A small contrastive audio-text model, trained from scratch: waveform 16khz input, 39062 training examples.
Rows from block 7 of the audio encoder of a small contrastive audio-text model, named by matrix and row number. Rows with one number belong to one channel. Each number is 128 + 24 x the weight over its row's rms, rounded and kept within 0 to 255. All counts start at 0. Numbers have three digits each.
Before each channel's rows are labels from the 100 clips, of 14848, where the channel reaches its highest value: "responds to" is what is common among them. Only what is clearly more common there than usual is listed. The data: simulated sounds of rotating machines with and without faults. In brackets: how many of the 100.
# convs0: first width-7 conv (encoder.blocks.7.convs.0.weight, 192x192x7, each kernel summed), inputs 0-95
# convs1: second width-7 conv (encoder.blocks.7.convs.1.weight, 192x192x7, transposed, each kernel summed), outputs 0-95

responds to: piston engine (80); speed: fast (74)
convs0.190:117116140122111139125123138112110143110114142126080131140133096145154138154132106159113137178134136151152135152137123115134126095120159146171108149036052111163122102102085092139124145126133140133155110077126149120137081173144135145126120094111102115123144117125146080142100103113164081106
convs1.190:097094128129110125121122137140140112120148159107171126100124137107133098173116098124147128141139140145161126107120099084136120097144096096130127107113113135118119141118165093129193122128151100144101091083124105097125127112126105161115095112113126123138110143122156031132130127147139133124

responds to: gearbox (73); speed: fast (71)
convs0.97:055135081112111138078148102193133094112108146133134137140119130158159110135102038123176177142132139099120091151108116156124100121138099144132151106126108112126142140147080114134139141106121105162137131128121133148155086107145143127135135145128125060160152112133118128123061055122161115116
convs1.97:076125093133127126203132141118177138133112101100120112128147132130129060109118081104110150139115132119160128140135114102077107112096166096108108114118093150145155130145102135120105107137152187164157094103136102133144115131067131107157133145105141161134151144131144155119143126123111122157

responds to: conveyor (96); speed: slow (78); thin (high-pass) (44)
convs0.4:102130139144106133143112061131140156111147142124124094150126122129103100120093136090133145104098136070116143098095127131128104078139121134141107003082139132132153151141106102118167095099128114116112143145093127129116150136147133132114118149150099101135095092102138131152151114136138126106
convs1.4:101163147142127095125125115155104165102103152150103149082125135117092133110157093094125131119118159163098122114136177144101098137118154139114095153126102118117173127128131119134115117092119145125131132124117143143131210102121122136107119154104126120116135117156105096148120149127107144145

responds to: quiet level (91); conveyor (46); rattle (44); machine: electric motor (40)
convs0.46:167124103099105132099153120135096112127147123163139144107140066127185090147122158137121105137118107109129130152082122133110100155152091114138116140091135099112155124135149121142170097148178115092146089128109148132126121139122157129148135134142126108157166143131131152119135153121154151140
convs1.46:208130124094100105126137109142142164087101089150107119161126066150140115116125064120126118121131133143106156142172158154131144122108132165098096122142106148140135154105140111062081171116116109091100146144150157132151135126114127134187181112121148133121104147132118146113154125162148093106

responds to: muffled (low-pass) (92); piston engine (66)
convs0.147:148121134148125131131163131147125157081173120111122147150166123121135121146131077063144125151119167128110102170069100124173174129081146118147110138128126109165146128154111170153143131123097074128154105164116113127119158129153112113142121136131089120138154151123139097097146090135142102150
convs1.147:128139147135140128137137166155130107122121117129124078134136125140157140115118144104130127119080133093101123116167142127143125125057118186093175108085124116128149104138157116126117163178152168093143121169126122106124114179145123131125162138114165118126139115152104088152120106108133164155

responds to: quiet level (83); speed: slow (63); piston engine (37)
convs0.52:110159102061140145092141110140139130101126089128135134103200099171147143129073147141169130157151136112111137118098126126121126100120134101147120114130139120100131192143118127132132127093121129106136097168094133151078149090120150138133117090147141066126095133120110148099126112139170145133
convs1.52:103116115102113138166155164116100104153111103095155111167064107112122137072079143120131146122124135136157119117128142124125162140102137145149171126132140111173128156146140157080136112190172136131124129159116098171119095140094111121148178127129169149133165136133138139112152175101152106154

responds to: gearbox (83); speed: fast (65)
convs0.136:114139091129115137113140123179131164183106104118119125158129150103159152108137123134172156124111084167161126185113094132116097150143113159084157128154099152097137147128139091117113115153126109161154151148172098135119138037114121099128132141113095148156132114103133150085128153177161109135
convs1.136:173121127103130101142142145134166128078149093118111130141092127240110109104120126174123116140142079167147118125127136176110142133075155114084118135166107128093114137135108130104084140125155165143144108139125146138121107136135143121113164110103154147098158139170137128079127120156124101110

responds to: piston engine (94); speed: slow (90)
convs0.5:124113101086146152104125103164161116139142165157150136134153123147179133170132137117133138191110127114123143149126129127134184160103163174149129135111100133170149170120128133100143135088144137120124126149110086167132154138104099169103112091142084141162136151096115149109138134128165103106
convs1.5:140112125104106092153108134154108112093115098136090129189098135124153100123100101119147114137137142163087136111124109134143147130129164135108116115080126118106142126124187121112122146135118107136105112132097141126138145166120114153198114131110132161135119111187137135113160115141143106114

responds to: gearbox (69); text has "room" (63); text has "reverberant" (63); muffled (low-pass) (41)
convs0.32:122147136137153130111122124133183143127119146105132125113150132128127127067054145136139105116138099122139125095126127119090143138115159104114123139175144128141076128070162130119160121119131125115136143132142144146109145115088125126129155137079137118147118093142128125133118130111114127110
convs1.32:122142132112135139143130097119091123162083163133099123149101135114107194101160128136137106151131161176148137129149131122115114085093155121122128113108134160160111124133121155129133105107148127132156142121131129161087092119097146108110101158147143110113118123119130136148093120094129161115

responds to: conveyor (66); clipping (35); text has "clipped" (35); grinding (34)
convs0.124:129150130132125131147155088126117113123112137079145116136145149151126102126160148118145105079092158104123138126128172139161084111138122127121102101096110136162130152140172130154141133138119086111140137144135097130142159141123162122114136126169140165099123105182137131131134105145131119076
convs1.124:118128128121070122127158164132086117118171130120126115109119175150121140101151140130087090102119132184113090145117104125100089106126166133111107145161128134110197154140147112123149147112127122098123141149078139103166146126128126133134126149101145144119141116127146113174154130127153151178

responds to: gearbox (62); thin (high-pass) (42); muffled (low-pass) (33)
convs0.166:097124150129162158125112081121134149152147148118125124122123161122142065134112112126108119112146128111140095153139141151135129128085088149078151138132128055108108130158130127129175111147093141108144142151164087118125133131141027109071150152123132104132095138162155135139166116127122152139
convs1.166:107142168124135119126138100134095130126124147092111105115152156110133113093116110117114118133126169134117083120104103106106124107069070124108145114119103147128122126091135117112157121099151144117113092135164115166111133129112255137087096141116132134093112104130118130118131133140132146140

responds to: muffled (low-pass) (80); electric motor (52)
convs0.87:101118127105078144132151138101130118157105156130128076146150083093135111102134134119157088065090107131110105080134139101100155149168117138122120116148156097144100098132151169088111095113155111100133135151077105134171116090089111139129101109134119116141125088101120134143132153125129143104
convs1.87:105124136131151121098120124104123117104056086147147164120101146183096112137158132137139140120161098130104095112116126145124133118155109154100204129122155106106094089116134154128114180132122131106137132137157118130116128157116102146130125133115109116111109130114078105145124088136111142104

responds to: gearbox (99); speed: medium (63)
convs0.53:151120146157160171157115119132146174133152158083124104183123153133122073115118113077128119106097141117120128117171133126137105138101124117147118117151126098138144157121173115129164126130061136143122155124163128157149139138111029125051147183165129137154080117122168141137170147110121112127
convs1.53:129145144168126118137121102151110145150107153118142126096134127126139111115134125089105141123126149118106126116112132133139143114122079119138140109124126121140107111122144150131135136120153136133142141117149093144118117137120255130015123165084132097111136118122133129117111114135103155150

responds to: conveyor (90); speed: medium (62); thin (high-pass) (38)
convs0.107:090138109125119132110152084127123157132079133137138123169123155089131088109113145142180146120120103052181125133128174125138099077137091129111128103156134121141140127145106110109114128121143147119126149143130110123148134128089129106104124141149114111123129118132168138147115131133185165089
convs1.107:119130137087091159117131141160107172082155142144119122112123138099113113072149104137109099137117117142177097161131113122098053158144123123127097125121089122139175150110115120191109092118079104135132120134122144136156160092153104103134131135126164163099148102131138145155128145140131132134

responds to: piston engine (75); quiet level (66)
convs0.114:124070075108109169145144128135135128121121146149120156123134104148199144157133122157122145176158140136125134164111149133140158163132139152137117166074073157148130129131111134117100144130152117124142130106133114116141134154144138146131106079138119154157132115143124138137124131144139114117
convs1.114:129098093123133110141139170131119088128146170115133121103117104109128137169117110165119087163116126180123114102123104107146124108124078116118125091085135131121143139115150091129193142142101121086082096109164107132135114115111112159126111102150136124104147114108161127161120128148156138134

responds to: conveyor (79); thin (high-pass) (71)
convs0.69:127125165130120125158118091037129126155127119156117144099110087111146076131131108101073125142140135099146132125133123119126141107111106136106129108118119071111129097141135146116132106111100128119110135138130140101120113129128000132090118145122117098071116131100130138114115147122111146142
convs1.69:125140180153115129105129076185121142102097132128162088131116092138122087117152092098177152118091161124143126109131131152116154148145112147107156127125080109140118123135107162103098163130121152124120120114146158127100128158129233129098160146131140113158128147122108127128135134119128134104

responds to: piston engine (86); state: normal (81)
convs0.152:079119116133151093094092105114137110119102144122143130129132123151133139151140097135136105146111114136119115127110153113126052125101148109171141125124072150132105092111110004119110120140120151126151094079130143153125128158119078142063113132099103133129128120115147142141091121145121108062
convs1.152:094106117139093140152150119096123154089132157104156122121110119153119125148147074170140097136188143136142090131119086115104121127107139145097133126106119155120088114078138157117143126111174130152125097105162119177132127099118167145059093136116142136103147131138170139153130142131124151122

responds to: gearbox (66); thin (high-pass) (50)
convs0.103:114128139147173147137116129123168128131109101125126118138143135116124140092103153152140136096113122152139128137149118099086117117126122125117114139163165144111098143076102142080165134142128106141151175127135111137134135063128161106143108146046130143139112091159105128125157124122108107113
convs1.103:120146118085143129118143116150091089187169139113105122112106098133124124099075154134145123147149119130134113127080118108152158116101085120126144111130130148140123137128141142168109104102140171113089105129149112155151075145120161131130149131141107108114083085104121160104089176056136149130

responds to: muffled (low-pass) (98); piston engine (65)
convs0.161:137169125135103156145178096128140132146138129120097161101161127118149151157154135130142081139112132127144148165078107090171145091134152107132109110142141104161138090171123168138141089090143080112135115162099106139129145140133099139078098157146081135113153139120164130083120151127122147135
convs1.161:114128141136131130136106162144147128066141105119107083132146118148153152124128157139136111099076136126119141123126131127156096161070101158093143124150108099077138124141167108112110147151127136108138113154115149098124123174175093101141165132139167119138103128122119121146139090123132158151

responds to: muffled (low-pass) (87); gearbox (82); speed: fast (61)
convs0.134:145150156149125131071157084142166108121120149121117112129133135158167113100140063110132118109135144119078093116094110153110151126148074079116148119145177103143154100120131143139152083157128075140137131150148104140165104102122087134107129150129111098123128125112166132112145105118141144090
convs1.134:110126122135154132172137123122114140099137096126099169117149139117157097125144158143105114161162138142136196172089106155173130121117147196110133132097152159154116095068149127096106099102132113111134144124120157168162110106119060118126149144102119109113146087169117159109135070124143154117

responds to: quiet level (86); piston engine (71)
convs0.172:139123131173072092088080117134093118150148110127131139091122061091104135125132133095097122114133096130124128092126083143089071132148141133096143108105126127086123108135102098099105118150104110137105121107137114098110113126101106140111098140167080124122142137123117142077137143133088140109
convs1.172:163161144114189104125161096096162149110114136084118156132125153164127118156149124132179096106161098157103136121099175155105117159130125144127121117102117118110098128129121192113123146128126124141113120123170178159148182139176118141113105121132113150107128140116102155112166125178154089102

responds to: gearbox (70)
convs0.35:123129133147130109129126126136150142136136133130147119101129148133111135089088141096150077115115138092177144089132114136095119130114108117098108134182135127128113119047141120124126119138127117109117152126152142137115120102086126129124139132106142140139125084127130120133116122119143112098
convs1.35:128134136142132150111094094126123177143069160168102154074109138116119157149178147116124117139146157150146145139118114104122121140127095125122136128097116130160098088101107125128117143108153116145151147128154138138098134109122151106120105153178120105126171139104125117150097111118130132084

responds to: conveyor (96); speed: slow (77); thin (high-pass) (46)
convs0.149:110141128161117143160122122136110154123144156099127114160143115114107105117169119107123145064130147130124137108090142135139096112084129136100076017109102127153125150137165109146101119099141131142143104138095143120132133136145119146104104130179110164145108110157143130168154131126134128092
convs1.149:102152140150134134117115117145116139114105141141107131103130142141049145120147121105126138066126143134096106149134156133112071116116160140116104207140124109117167126130124117135128122115117127109126142123127123137122219111134118124111111162112136133116151135138111117162125128135104134176

responds to: conveyor (94); speed: slow (83); text has "room" (75); text has "reverberant" (75)
convs0.159:064138151116134024134099119129132127099132137130127135145114134141093126132159122148124119070145153172128142035085155153158078128106142135127077102129130131119148121141119092139146098105147126119139110125075124145107098129138128170114129136141125149120167114151126120135155116116132125084
convs1.159:096129135140129207132115100131126135133117115124095134108139151102022136127169139139140102083129136120129109181123104107123064118130140142118121211107137132140168099108144140125130125109116093115111142134164127151133191097115099105106101151163145113118170126120150130145134108134116123166

responds to: piston engine (61); conveyor (39)
convs0.63:129137120069053112156117120047125103108137159148135155141114112163137130145164152099131099141143134142182141145131125166135132091119119096128104126145128119123166100145157134145126155132149153091094141127072140095149121141125133147145136044128129121091158108096135123113101121119189144150
convs1.63:137138168084146160116130113178143121142142132178137105167187091160125110099137134103123102107097099117133106115126125098140104131136106127146171124132135075119179125154135140167136157147106106116148120117100167077119131112154133139113118098123171103165088103130120124117179128140152155126

responds to: muffled (low-pass) (84); piston engine (50)
convs0.110:113140117124137121132184109142149140120149115156112139142146136147175101149106117085130125140143134126138125142068104121160182117108149134135096108122124085161139109155114179158140107107159088110153130176124101136133135122150100145136099126133086092160149137129152077099127114117133123149
convs1.110:113139114123126125175128159133123107091133126111098105143145132144166138119123160124121124121107117115097141133140135132160121139059124168089148118103138121137119119154174096113122141163170161095172118151114122127129113165152120116131148122132187116120145103137121082141144068112109137154

responds to: conveyor (92)
convs0.118:134124110142077159101141121124110125115125111142145134101118144125123141116144146116145105148134146115130098175138150136150139144167141128124156169133141132125166107162119130137149120168158144095126115118069137116123119190128116106107136133174078146111129103141171112130143153129166168141
convs1.118:157127135075111113132152129070096140156155152140125120134117126130141132101159119115162081136102106146138126106123148112122145103121136120128126101117133131150155146123120156138134116123143135107107133120110186129168124119132119149152117110131143121114119083097132106167157150107144136113